config.toml
model = "image VAE"
dataset = "rendered scenes of toy objects such as cars, trees, mugs and chairs"
train_examples = 97500
image_size = 48
crop_scale_min = 1
horizontal_flip = false
translate = 0.06
bottleneck = "kl"
downsampling_factor = 8
encoder_arch = "convnext"
encoder_isotropic = false
encoder_norm = "layernorm"
encoder_activation = "gelu"
encoder_mlp_ratio = 4
encoder_inner_norm = false
encoder_drop_path = 0.1
encoder_patch_size = [2, 2]
encoder_depths = [3, 6, 3]
encoder_widths = [96, 192, 384]
encoder_kernel_size = 7
loss = "mse"
latent_channels = 4
decoder_norm = "groupnorm"
decoder_activation = "leaky_relu"
decoder_weight_standardization = false
decoder_widths = [48, 48, 96, 192]
decoder_blocks_per_level = 1
decoder_block = "basic"
decoder_attention = false
decoder_upsampling = "transposed_conv"
kl_weight = 0.01
init = "trunc_normal_002"
residual_init = "zero_last"
optimizer = "muon"
muon_scale = "original"
lr = 0.016
momentum = 0.9
nesterov = true
orthogonalizer = "newton_schulz_5"
adamw_lr_other_params = 0.0015
steps = 9800
batch_size = 256
epochs = 25.7
lr_schedule = "wsd"
decay_fraction = 0.3
final_lr_fraction = 0.01
warmup_steps = 490
weight_decay = 0.04
adamw_weight_decay_other_params = 0
Rows from block 5 of the encoder of a small image VAE, named by matrix and row number. Rows with one number belong to one neuron. Each number is 128 + 24 x the weight over its row's rms, rounded and kept within 0 to 255. All counts start at 0. Numbers have three digits each.
After each neuron's rows are labels from the 100 images, of 14848, where the neuron reaches its highest value: "responds to" is what is common among them. Only what is clearly more common there than usual is listed. The data: rendered scenes of toy objects such as cars, trees, mugs and chairs.
# fc1: MLP up (encoder.blocks.5.mlp.fc1.weight, 768x192), inputs 96-191
# fc2: MLP down (encoder.blocks.5.mlp.fc2.weight, 192x768, transposed), outputs 96-191

fc1.230:130105128173173135107133164079171075141142147142125108107109109138134115134120136143114108146114139096137157103152120155181167119086113144108148142116123084138134152108136124112166132128163142117118130153128121117115097126176106103122099132151151159127123166134088136185104117112141134149
fc2.230:142138128155126178131147114110191127090128123158082081104128086099155143143099101150135176112128135134097102113124141137117116157130100110156138144119140083127136123133122143134135125171119096151126100099127118107154093071141092169151083132079139136125135137112133134098115101092101121147
responds to: white object

fc1.672:119136134070136109114131117139155071146127149135133136169115125137078125131146134102143136098134140097152126108114119099106111173110125135111128155129153128156126121116133147113119116167121136134070161130154182105107120113125116118134127175132151116119084112137139116111142110126088090099
fc2.672:156146144114138128104168115134110129135179139165135044092130104146144115128111089136100121136103133125137160146078137145136105146148121178113108117109136147106099107118138129102124101129128137160101110132136121162127113123114147100106165123157115172146140184156160154138154138139114150109
responds to: green object

fc1.277:123122114124070114127118100182140163204110153123127134142127114106110121144141130133132170131140137110168120130128107125087144131115151096182120148125139115132135123125156124125147157129126090099091109156160137144157131141120133153119152136129143082096128125170107158138089091131129151126
fc2.277:139121085128188087128137108133128132110105101098099101164136124167116108125118147141128120137137106126116148112117168123156129104116139132124122135146155118143163104124157099143082181097141118174156183146142107146123121150154128166157127147169144169122135141109131133145137084160112105154
responds to: white object

fc1.310:111112127118125158114121104106134125141115120069118102126128128135153124189130129149109133086129121144147129161110101133099138150148122090080123131108130116091138125086150144113148135101133135139134151143151103152134180132139116152128127133122080174124129134121135128103048133097153107128
fc2.310:158147121152118114132147107118129127124155132123141114133123119149112102113115157120144120118105167127122113131128127105124109096138102051133063110126137125128106058140121158077112101125147105134116113134133089128129111127114098105145134095176104149097121132123139134122133139112124128118
responds to: white object

fc1.399:134130141120175111162111118115113078118143117119094146074134119137137148139153112152144125145137111115131122147116143114119122102152126168123156118125097124171130150157102140116098123107133142154095124135163144148121123131135107092131143146171128112140118080134186105229157119139142125158
fc2.399:155145116127136112137114118130138095109167132144142135135113123108171126141125117109103106132132156139101095131120137137145138151112102145078142125123116136150146125096155139102099124124129110101132136148147140098104134142136133157125161155136146176135113128129123117176153151135129160119
responds to: light from behind the scene

fc1.695:109141138122137113124127118145115152142153095124124124103131167136139155094102120014188133133127201118137134121138149111115147101163134083139146117138136140135142162157148113149140126148077112119162100115101130156150153132118134151171147112107116114096152139104149132118147120106126157135
fc2.695:108091127092115128170111133112126137101118115126097131142129131136156148157097084129089137096103140120071114141133108096117121103121110078154134141099120131092074114125114142120098141113141088141115126094144132112151122117131084160141107129132121175100118108117134145180119110112121141074
responds to: hammer

fc1.425:114131133134139143101130135152114116132165140101140137133168169145150096121117077158100125156091174142131120115143148091117146124130136139095077099151146128079113152143150148131157195150167090160145134132116143142141128124098137111094114097097114099142124130145170116125133141181105132126
fc2.425:079107119119122113114129212085125129146072116145120104170130122167120128121097133122107098082122134134143152059173181141103131127091136141134143104133120157157101184142106128095071153129129129100145147117101114159113152129102144077149110124076122135158127125091117116199140175132120099126
responds to: white object

fc1.741:126113093146109102129132122117091135139128124117144074097123167188127159125138150078178123093106185143110106135132140144106154169122124144089121104121125112120167111123111129056121133116083128158134154109192132139093158142117122132111108138142130144107154109125102130093143130156138092121
fc2.741:144134143099169123153157120139123150138129119186131138124132165161153127156095106118119195139114132123196151155125122161166127145142160150148132116168140138122137129114133136188142096139148122110124133152123138111101135116119159170141134206138135211133145154124140118162129157140158170115
responds to: yellow object

fc1.136:126079099125141119102150123133126136133130118110127106098112125120096133155115137139152140087138148140149150071142128145151115129136106122149110144104142140130116160147099117153140097124110137115152124146121156182103114141170126108076126102142138098060109131147148188138146119108121160161
fc2.136:097130137152112133107135170158130116146111120149143089139132146094100128148112108101113096134145118157104094111166107099135134164119121136178099163130151123135136162129113122108134136169101161161107154113129139170138124120133083142129139093172120159127167136107107108113137148127125125102
responds to: table

fc1.745:131144103089153165185140154121133121124132099128185134141138103122145161146134140140186140130142152138150145145108093134186114226128133093113114164117156132110138128118127133101158137134149126106098109144128124126113096144105114095137096113126112135111124104085115146145107106147109142139
fc2.745:126135113103121122113153075158115129118155140119108098122149140143133123117078165125103147140170134098111097091110112137108150128127125100146153117117159077147162086148160118120106106145115119116159128131133126141148177123160093136124106077123096139119146152125112131113110089144118083121
responds to: green object

fc1.479:152055133130102148140101141145193129110122093121145124145119129146138113160136106120117122115133066057137093127103146124176176113146147171154132122161118119122103120077085095139130160120155147142137142143119115132109108124094136133126144125118145165091162116103109142096114118119132119118
fc2.479:136118142105108123131102157126183129123099143127100165092124121149115123124144129142125138090160056162094079131116127116146146180138158165156100083127144136146123097144110107131064117153154120098149132125156137134147115134141163103112089156143138168131113121056141102109131075106117095192
responds to: airplane

fc1.35:118165126133119124127202137162095149166134107141147107108070145105083108104121086108099145075151116143135131124126152083106104151120100134103101125093159137116147156139168143146153141098144141124129156091108139132107073147128153143123082087140113114135131139115125153112131080102112123097
fc2.35:120128125145091110094162106143102139125160158098117119089136098097133130121151111162158106178119107078119135096139153141153135086151136130149180141119158113137166116112121150116155155131112125140137147111147112139142107111113134161114174093096170080156126111149135117141098127134101126148
responds to: count: three

fc1.205:125160141153186089150097144142111141145133103141133119147131135109123127094119099114117134120115150130126164098132112142174119160146190128157120117138132129115130131126119122130154180087128063095115121074127072137199146106160115150135147138153132125175099159100137104169151121135101150117
fc2.205:109110152135188182137137077138083193123102137133150138107118117148151122125134123107114129079130145118109132143129102129062114120106131135156139124141157115113108125097116142136171140126149166143122094111096130156117139118131138157130139110132111115128123150209110135121126129160131089103
responds to: pink object

fc1.570:092113093101162134126128127147145115120207148107161138085140108133135097129140119121141119144128142119162133157115121128127172036119149135115152140107131088169100151155105106111108133071136085122171115112143122164096114141149118125113137089111129125118122123147124127132113145132111134139
fc2.570:110127140130166127120165140154133105123081123129135135155112134111116123115143133146128142096113125151115157132120132163129104077126154154096178124166147127142127124112139128143151101087120176097126127122149100124115099153151134154091123117138154154138131123095115149099088114133171123138
responds to: purple object; its colour: purple

fc1.122:130113129118144127099160135111162127114151141149096138145072115116168144143118127111128104098130178112134159099107133125131090145095127123137169121160111152127077138109110148084133111109093155119116174148123144127131137177068138103128144125154071099107110138133154106120136106127127132140
fc2.122:123098100111142147079120136100087141129116108143156113139145095113101146101103100107102121179120113147105124147079095174160084114124106153124125131181148148150144112140170194106102122130137121157076077085155123161112093114132153111108156093135105127130104131096128113104127140091099125107
responds to: blue object; teal object

fc1.251:157146111162124155127115147101077147083113150133142092125131119109148153105122111139113117094115137141157104077087123205124152161120130166111153133146097142132153120190112137132168090141139181127136113157153141097100102133091134113132127151132127140099160156136101141156160119073127129128
fc2.251:143102170147134131163179131101096133143099105119132143099133140103095080149094105116146107081128091153165146138125121154139137126129118172153165146131140125115138116136138113116106110116131089161112151149119156099131120111144126121123117121129134141111121108160172104147128103117117112109
responds to: green object

fc1.688:171136143119158143136140115125125141146123121143122120150144136146122138165164150115136129098132114137130068133117117125142133149094186138156114157144150176106150106153125087145107136157156112107145092108109152135084105098065102107095154116120100145113157163136117107131171129119162170115
fc2.688:176114157133140138138169119116103135126185118137126152135116145103133087110104091149143108132111177120127193158126140128142170125165150084121154146119165118121120115148142161135128124141157161132132125082155115132103098156137133137149116090113150156111105073071123137116157157097129109142
responds to: count: one

fc1.171:163149120126117124149052151117097116130078157174133072149136089108081117120131133137107137120142129125113164140131109120110141101153121132116122121118138108150144125112123123139109109129130127096145159099096129162130116134105132137112097115158138123141114107177105083123116154124128116119
fc2.171:166144096124155127107107144112134064114181093127162108145103130118126150065132101123108106124129070086120102177129114148141130127141111115147121127168154128128130150162120133106146116125169136128155127148124133116093094119100150101100116080113126103144118135093096118132156139123104140160
responds to: orange object

fc1.600:139114128169105113129142123109141101193136139107136139083116100139127153110112133134111099132160088116128139121124156104126158125086143054156122143126134146096115167142117109127136137141148074145161119149117124162124141131130121145150108130132097120107129146115132142136139096128105118154
fc2.600:146123094153161080111108136144124122106089121147195157138120134186128139123139126097143093111124146101132138128183128094106135108104105129152157137147148107101158129129122135147076171147164183107109129129120114104118111192105134148136108124131124129142131141138097137116143122152089129137
responds to: count: one

fc1.729:104138135155154062142116112115139148116104141087132127115138143056127131125121129126132160111141145114125079133136125124111153131156105075180113131161129114125115131116129099121147123121115100123152132119127081169111148153133150140163116155181110119135112137130144110117140154116149153153
fc2.729:114123115196062139145108125179163104106115123140141112130141125102127127118161140118109147128152075121119098136139095122134105126154103121131109112115097122089080121134129129133180121175092148093152128119129139110128133122087123097125121124138106147123114144124118153137081097103169136093
responds to: count: one

fc1.285:164130116110095124133157131132190106090139121123143132143122122130169142150136121090103130128153086111148150137148116130099171079159118111135143108150155151106127117117124124138113144125112151161146160092149143111126130106152148122125076082115079121113125115135138137098120111121074112142
fc2.285:115165126088140134138118136120158118112140124134167143125111128137117114114141120109122123119109141148112072136140148160136056173063105095167128110112115125145134102145136124100137146130126122132183157145130119111114142135105139130130141092168076138129134144143090156116107145161131105128
responds to: pink object

fc1.56:127151106107128107110138107135136115082100124173099130152145122134152109129116115125151134142088116147160109139153120156132138174165111117142132130121168101122081103124146130101140130108129103097148136131148114126109117113116092122138115164117149112117167114172150171135125110123119141054
fc2.56:134108108121153118096154120142179133155151103098126084090136141142150105114167131165095151131078125076115133136174135090112098111112089139167127112110132131156096144134134094145138148100106102136166153115116175140124131098121130146147104134142123125155123158096123133132124083115119105133
responds to: light from behind the camera

fc1.726:098088088127118112160115114081179112142066101126119076134132110107149134117125086147132114121134172144141098069108105105160115179095103072165132146093120161159104156149191136152108136136130135109146169139138140119126144125140151094080123143106142106134127137148138124145101163117134150091
fc2.726:164131097120145125113146118122144142122112133130111093101140105134136138151088100133162099117094151092103104133092163127117111102106131219122143109107143109112128114140172131068128143126138112140104142139119110154162100113140081090134158117168109139118110094103104134085156133130098162161
responds to: count: three; light from behind the camera; orange object

fc1.215:139212110129164143120149103123118152151123116154124104116134107146104123134131183121140159139150140149124141123105090074115146125122146164084146160132188156111169106143147104147194100119124134177121165143118126137134132122092137154110116134156081121120122142152101150115109116112122154158
fc2.215:159210151115117126126157121103109096118157143146108147115145123110114130150108124117161087139131121139149208157126078138101132096088140127104113115159127101138118124142128129160129086150125148104119131100143144102124116114151108142128136101064101158139095141099126091139116138148159118104
responds to: blue object; teal object

fc1.24:173103165154138132144130133152148147135157131112104121150124171112113147150150129082135136108155127157176137077120087140130149179154115109133118130094101148130109179157086157104118077113132110132159107134126120145120136111141118132094148099170115154179129150153115127110127147081098146124
fc2.24:149136194132145128075151154129147161150114115114119104096122148117086120114142131141156113127126181143120122156154155131135130177122097161184121116164097110130177132122147135169138137129146147157118129157119137181119102138110093116145143133063096189131136171140114124171112154108143104141
responds to: green object; its colour: green; yellow object

fc1.139:128149152106114120096132102096145137109087120148116133148136087169093140145104131122154144115111097135117151131138147144096099194148118131133109159082166105173130122111160140141117125135115141134150135150112151135111101125138132156127105109102166112133132240153157149129186134117129099090
fc2.139:106151138097174123086170146169102119138163122149115121110135118115126128107124124105112113123095136108093109145129154123109123122133152147130122113140144117083149136103127122076148132147113103135148105148097128136095140135100139109140119104134141159113161014146139117130118153134155128145
responds to: green object; its colour: green

fc1.150:155091123130118138136126155107104138133108141098104116174103147146107132111139162104158143087122099140098111158168122146128096212106159132139141125147159114129143129128120124075124108125095151146127166129127139130149178149132081089136094149098109137112132150133107136183106142107120124107
fc2.150:198119155153111125173080148145123149152166139158112120085135105168135115135138124095141138155168133136133127134155161094121127205125096087158122155125131135125165132087087108108139125149134143136162130091135134122137152130134105099127145144088129137148139149141115127152132150129149155144
responds to: green object; its colour: green; table

fc1.558:125119111078111134120143132122149134143202118084110162078113119137127096121123108133134119174130125080137151156127126136099143026152150117164161110149108089083114078111122141126090133106131104115128097127158146156117172156136114107106147104129115145121114090120168136126135130101100145113
fc2.558:115165135108120132154163118155093121146114163184108130161134113139130127123113123126126143125123132132125135144111134185166111091121134165095105111130103115115140157113124137146153125095139108133136104135096132123120136164137162141130186152145140161125168108138169147094132137160144108106
responds to: purple object; its colour: purple

fc1.223:149103127155160058135097095120105149171187129115139087104111171117108125109032109116165148130146132141159156123098111155116121143122153133169108110143128158148136127137132119135155130159143117125157121124125131140099141073142150127096143080121156143147137119141131105129079090122165145100
fc2.223:153136084107131099118090141135127136120102122134134182090126139109090124159105208128126131113108136141149126085106154119110123128071139135121128098118137092128177142091166129126120114121177145127080129118094099107100127215117136139093143119149112123115138127125130132158113140109132131125
responds to: count: one

fc1.187:115094134118124150121142145104145167095140124146125114147112132136171140120145137110132101134118123131157126132127152138120098135105148111157148113095115142126141096138141140139146140135146109136088157141158172115105163104184157100138125080142091087148118127120083138119101101139159105138
fc2.187:118141155097100154127111132088144137154135113072141116158131134083161132131126177139146128130099144125092110161126114124146092141135187120143132139177150103111133151112161137104117119109113113166105110159072156141132117144141156121129104118132123129113145102152088154129106138127083112153
responds to: white object; airplane

fc1.162:107118126196136144114121107125104134170141099092109152159143161111096116130158099139132169114113144112131093126151155136111073158109142172132161114127122125174113141111124108133144174124137119137142163066109114167149114114120140120116126153108119062137157106130137122144054134116135122139
fc2.162:141124135108097078098170123118099151117102124108091130171114152090101142095115106129123113144115170144123121153130142124126116123128111189154132090160105143122125111132104146118101132129111117144144101119098129106126128167098127116087098113161092071125126088124139101095090164158123150158
responds to: light from behind the camera; boat

fc1.366:153096155132115122101140103163145131101119166113188102123116165126129143156151152115122162131104122101107129176140105149091134086113138111127104134095138137175141114116142130113165126087126141134147129124127139094142133180151138142140109108142095140099139070114138141105087102083128112165
fc2.366:132135173150074148158166134136132117169110136124125126115144100147129097094105124140152094126105134124092083099175184146127113112128113132116142130119154144110160139157113149126142099118164103127115108130111143143108092141144124143138141074097124112134132138132172115145093174147094088131
responds to: white object

fc1.573:136112152118098093105136155122153114103119112150126122131139097084167154169128130110080122144157088121141133105120134098172134105134135168137109110123143167164133130136139130135090123073099115179124087157136136122138119111107139103154122125092171131138141113124130121125124105153121106130
fc2.573:112099117126083153139134130093170113108122133099137132105162113076083146095136169146107136120145100114105106168133104109113103114108119134132111134126129114108146121154143137123110152080144184152132118118088112086150109138072099145101113137138114117123113152117087120101095140140147134128
responds to: count: three; light from behind the camera; white object

fc1.332:176156127114117134144093161158141141162112104107088107153124115121123149144173116111141147122150147118138107160112104141080122131098123107070127123099154150137101165146097123141188188173124156149080138132103101112117076146122119159103120106126147134112134102109103171162137079147099129168
fc2.332:146118132105116131131134184123152175110176132129161098091156103144140108136099104100112126154131134080112139120117169108089099145125179183145139158135107138102156149133130136130121098100105094111101117116124141121096125144101115113121161114106105103162121098120167145123127174116125149109
responds to: white object; its colour: white

fc1.4:130163129124120109106149127133079119131089175120135153106141121129101145102123103128131111110134151148137177163127108126137120084140129115147178103125113110096129156137150109096097145151096116097133060133082151159144062127100103109110184144120182146124134052133113149137105129129119127138
fc2.4:128134139125107085145085127069122121119099135161117162133136129134140152124134123107084154151115114153158113134141149120107146050142124148176128122174117120099137129130115123137153095080116100131184114102127138113156170120140130116138163096106109174146131109095133112094091170119125162116
responds to: purple object; its colour: purple

fc1.74:095170120126135076179138111122077135127133114087153169097186142132152125136130146107160135109121117131150122158158121130108086157095138138142127149150117125138120131141137110102135125179136103085133133124079076108125134138171103159117125122143078115093101106111189093103163133108116100115
fc2.74:081127136150129171117151122128097120109142147118122123129132147154131132086157131156113139125118134150136152152144165105122162125152104123145107148127127124101101093124145138131178142196131191125090132161122166170155117133160140133137119154073103148164108139119135145145111090101136160073
responds to: count: one

fc1.750:149136127101121121136110109105093108127147142146133125122119125118141146086107122122162153171111133128136181132134132157121142114163133107126149108101181100142093121142128099176097158104115080076103157093112099149161099118137114140160135096151150114116106146086144093099107135111115101130
fc2.750:122110103137120095162104130105114130118137124113153121067141107139107116126111128116150118148144102103117109129143139089132129123129091109145131143107117131107133157162135141098148145116126114128153124149137127179105122139166136117136171104149123039113151086122149140102131104151116111113
responds to: orange object

fc1.635:100119134094128134133161134155126162128125115144081127141139164109116137126122108110137133148165151091088177137119139046135104107157102082177173134117114108138117144120160106149142151103119104137135088104030107132138159147101105140092150114121125142127129133117135164158143156137152148130
fc2.635:123152127134135106120183120097143113146109108161103178161112167100160126153123130131134133136144134095153096143131106177102148113138109179124145127134123163129092127091108119213127123141125122123120101125145160099134109096104146163132177152118088153136082155107124126116134122090136166132
responds to: blue object

fc1.742:144113108145130115111115136086111119076097123146151093163129125112135113112120177129121136116144134129157141118132135129120153211097081112108131099137114114128117112128145124132101119131128159160157134119110120136130125119125112171152107132134141083129140229149141150167117115132128117090
fc2.742:116109138142139104136181114128123138114128159136139143080121134143120115144122107102145120135133125113136115182135136154134140052140142138147127129125161129131150130157146135164127155129114097137136127144141126121121101125173122121121135145113116167107132053118123121081112144117152149117
responds to: green object; its colour: green

fc1.735:126095147095110100133111098148113173146112127132143144113119101097101066123141125105168124104127122165115123087109106189093128113102150117150159065154120145150140093077128145127096153145114119126097167138147115156143139121127114137153106134119161120131147140119140082171093143129114178147
fc2.735:131141120097167124149110135147113127134143148132168110134111122126128105128135137184100119161124124143114114084157118134145117145102148141135123137110131156127138096114156106105123173071110120116099167086128135132128106113113158159097139148105125129110178148136143130151124121131130113164
responds to: hammer

fc1.340:115111111160083125133105114146149149141201139148136173096111092141162123131149141117115116131117144156113084124122167160103118159131158117119130096146126122118127083094120107103134093118134129144108136094147137125152079076168124117125121165121162128134154116142105090109069122108090113127
fc2.340:124125157104127157101068114110175127144108111134113119112137119156141147149146160157150121158157092157147128119112145130138102106084142148128123129141153147078113149129144119197166083090156162143148107097092139106080128139173086124151133151158113108120113162143108160104111106118129098131
responds to: blue object; its colour: blue

fc1.457:125169118131150105149105118096149151089105144084116110154101137135113093138160147175136127068158151151161110188164141145164097148136108143134170101114132146153152149135149100153100103133152101134092069155132110129115108117112125093149159164147125111127133120149142113120133136099113106110
fc2.457:140168120128154167149161131172109111149106103074108162139075088143125135133118134107110152157127130161200154090166121144155166121136147160141169095098103125141107124102117144154116119111154141083153122115131154142104124149109141170134137141128122091133136118096138143115125130104131141108
responds to: purple object

fc1.758:127139107168130135120107110108129127113115116145112135161151137134107133107141085124104117139137164135171120103107107152190149134162153127126150159125119142098166106105126140170135080160149133131147185098173170122139120115150137121077119143131146133166124147134109144131134144134137122140
fc2.758:103119113125128124131154119163122149127134118132126117100114169081094093081125090081156159117122099156188142176092152157115136138139110162142117120138121132138119150129111126158147166141133123105140137124119109126094119128145124088104145094097120142150088112118118132114102168125125140152
responds to: blue object

fc1.62:124127124126107115132110119088155132114085160130115140166134133112120109133114143153117107108147110121173171122136107137127136201072060114094133094128129121136105116111109130186080117133092186159131133086167131096083121121121143119147139119162102111128135181128073167135140128138143112077
fc2.62:114116110165177105101152091131099132157156123109128149106129090134134101128110105113158095133144121155058142125113164099131159082142086087128127152129111130137111113145168123099097123099132120131136131116167141141116134090157122138123097047140098157122123056131108139086108148119102126139
responds to: light from behind the camera; green object

fc1.219:130138152146100141066143163147116122153173154136110129115106135152118128110103113122137146138134096137173131130109148101142121129117128114127149139116093110124162129155168152105133123130095149148152094138170151126106135111102129130154088189140098083082117144149104095157111151111118133124
fc2.219:120107165142201176106124093142158173109093118111115125181140099162097119168157169149099122143116114113139118118098150128090115142099152114117103131114165103111104091125134099124141136110142102119110139134108131158149126149142112136103146168102111112158141090126103135082140110136143113155
responds to: count: three

fc1.134:095160147109101138108164140121100087139205148111132157124128137103150110121109129132130168064097091108117122158127068135101086107116110154137143148167125177122076118166129116128162139135153119134154123128117124140165154116123134107090121096163119113132080115126174168116153130117133157137
fc2.134:164141158138150178158124126138132156138084098136106154162161134140144136150110146111146115162121144169117162146121163140143166113165129154080115119155120111131132133170165104164144122116110123137089122181144147137137119088108146104123131113096152145170127098158150127100138084130151173117
responds to: airplane

fc1.533:112036153141137121110103082158092137100108181117103167119166117119142128108108104129120127113113129132128117180114171107163149115129140100151130155077117120131125135139137106152107116127105108134148149113118135147119146141156151117106101118157109106135104116065116114158142125105132122102
fc2.533:144068117171157148163144071139132153129136114146136097149133127148127134163128126114108158142158134151134147124186141163120104112147137129171106124159153147134134124149133140065129139113157146122133128124137144129158101106153120152167144129109164099050113126163136139103124104119136138073
responds to: light from behind the camera

fc1.84:103132142094128143112097101126135113141231140152162186096139111109125129108129142152120127123149120064134150163111134147116089119161150143128116131170156092127138080151100113156156121100162147136110142110129125130108146139123141106148143163130080170121144172114132105096121133099135119154
fc2.84:150104105078147136140107115133155120149098111138117156124094149080177118137114132113095126167141124139159114142123123148154113067119129150140148125116123176158073163120122126226100165101101129139123100148150135168116143144117130115113144145105083134125133136126124127106118135126111136138
responds to: purple object; its colour: purple

fc1.27:113111139127149118155093100130136169213118152156139125082094138177133122173114115117093105131111102168135113116108146108123140110096147147163144092106116142158121166142121126103140192096163140139133138117091115109110157140114136120136143107125092103102160133158157118199101060126109129087
fc2.27:106099173137168145141147144128141128167190102139108132151155140132159131128146105114114136094114150116134125064137138149123148103135142089128138128127109111130159062094128121159125110135156129126130134141093097108120139108096116161128135122117140083147146109139122139142144129115160156154
responds to: count: three

fc1.302:130107127152094082119135117159133145097166152158104126133120120143114146138169136090147140071137089109148148122144128123127106114107137139107139119092157114123092115138124113116163115120130148125154089159120114174147177109139105118120169115168161135118139163138114131136170110136123154142
fc2.302:126140145126144140095139120124151101112113124170173109162147110138096128187164128166103170093161149162095120156183118119122160146091116121134140115126100167156148131101181134109162153105111146136132127154176165126127127136157135101108151147135117131153130139142135156133165091148117103145
responds to: light from behind the scene; count: three

fc1.392:122130136189097103116101097126149116101118153121125146154136135106122131168115117119110112120090124157106094143159100042141092134140145098101113140147107134116118129156140180122124160126119119128128094101142157152130124143152144121119128132107158104136127166117116162134143088110135137126
fc2.392:120201134112140146169124121107132179118114145150142121122104104102166147173112135149170106171101168097157115111133130139131112146158118151140150113139096108163112104148102130114150132121126153152128139141127122106132108110140186173130120163122182138204118093122166102121099108120101116137
responds to: table; ladder

fc1.66:130100148153140136080120111074100121125109172117138120092117145137144154125123098123112112140142147111102150150140109136107117000137130120132178138154146140088139111141135116126140133117110172123173084144124126143094141134136126142123144163144113117123114050130145118117150130122132131137
fc2.66:144115149156140140126155124163103131095201149144134104104145109157104131140121109124118145122133129112146117159144158119120096199135137138154175136160144140110165162148128125124133144153140133122111130144142109127149137132157163149100161117115145167120115182135154140178110128129127138147
responds to: purple object; its colour: purple

fc1.504:110090167128124113132178166124141135127131162114103079149143110126142096093115129111118138127112065119146116131165126118167108139136140117117132137103143106096131155130114076131139146166126126146132121142115146140126133111210134112135123116123126084120110124129135196128120147114131148149
fc2.504:150170148115110103148087130139184043119125137132125078144116120129145132078138171139117137137139133142136104145117108105121164139119147118166148122135161117143124121094153103112108135126106123152149135117123131133118117128136109097132149114161142118109156139045124049155157115133129090134
responds to: table

fc1.69:103134121102140163129123127148125148153136197118140101141137151139148162138085136153081095139118175147157163119165133136100105103113098126142141132114079161131096146162166129144085115106112113140149097127107153120126100116071145152107129205135136166180140146102128127119124115089109136156
fc2.69:169167157158146143154141131135172123124092163183134159131155115149146138175116136123146186126118111140120077147164139130129156134112137148136095099124132097113175152113149121163113118137141145156091118156163104119133101103130163101126151185145114116100121103143149133118103079117118140150
responds to: light from behind the camera; candle

fc1.718:079104106138135124130146148082142080176121130153124075113131138120125139123168100137134144158146108077117130096162175105146119123076162130089123137144113141156179119163142144127121119149133142118078138166114151144141175157162173125129114112102155148116124124140128100143096116129118114082
fc2.718:114128149115118136143142130110139116120184133172141104142106161107135130136126152116134143135169103145117130147097118144133132125126170126150124124096109113135131122118084097121161142203150131133147119122134130088123142060125139118130152147152085148107120098126151156120130147133118107061
responds to: light from behind the camera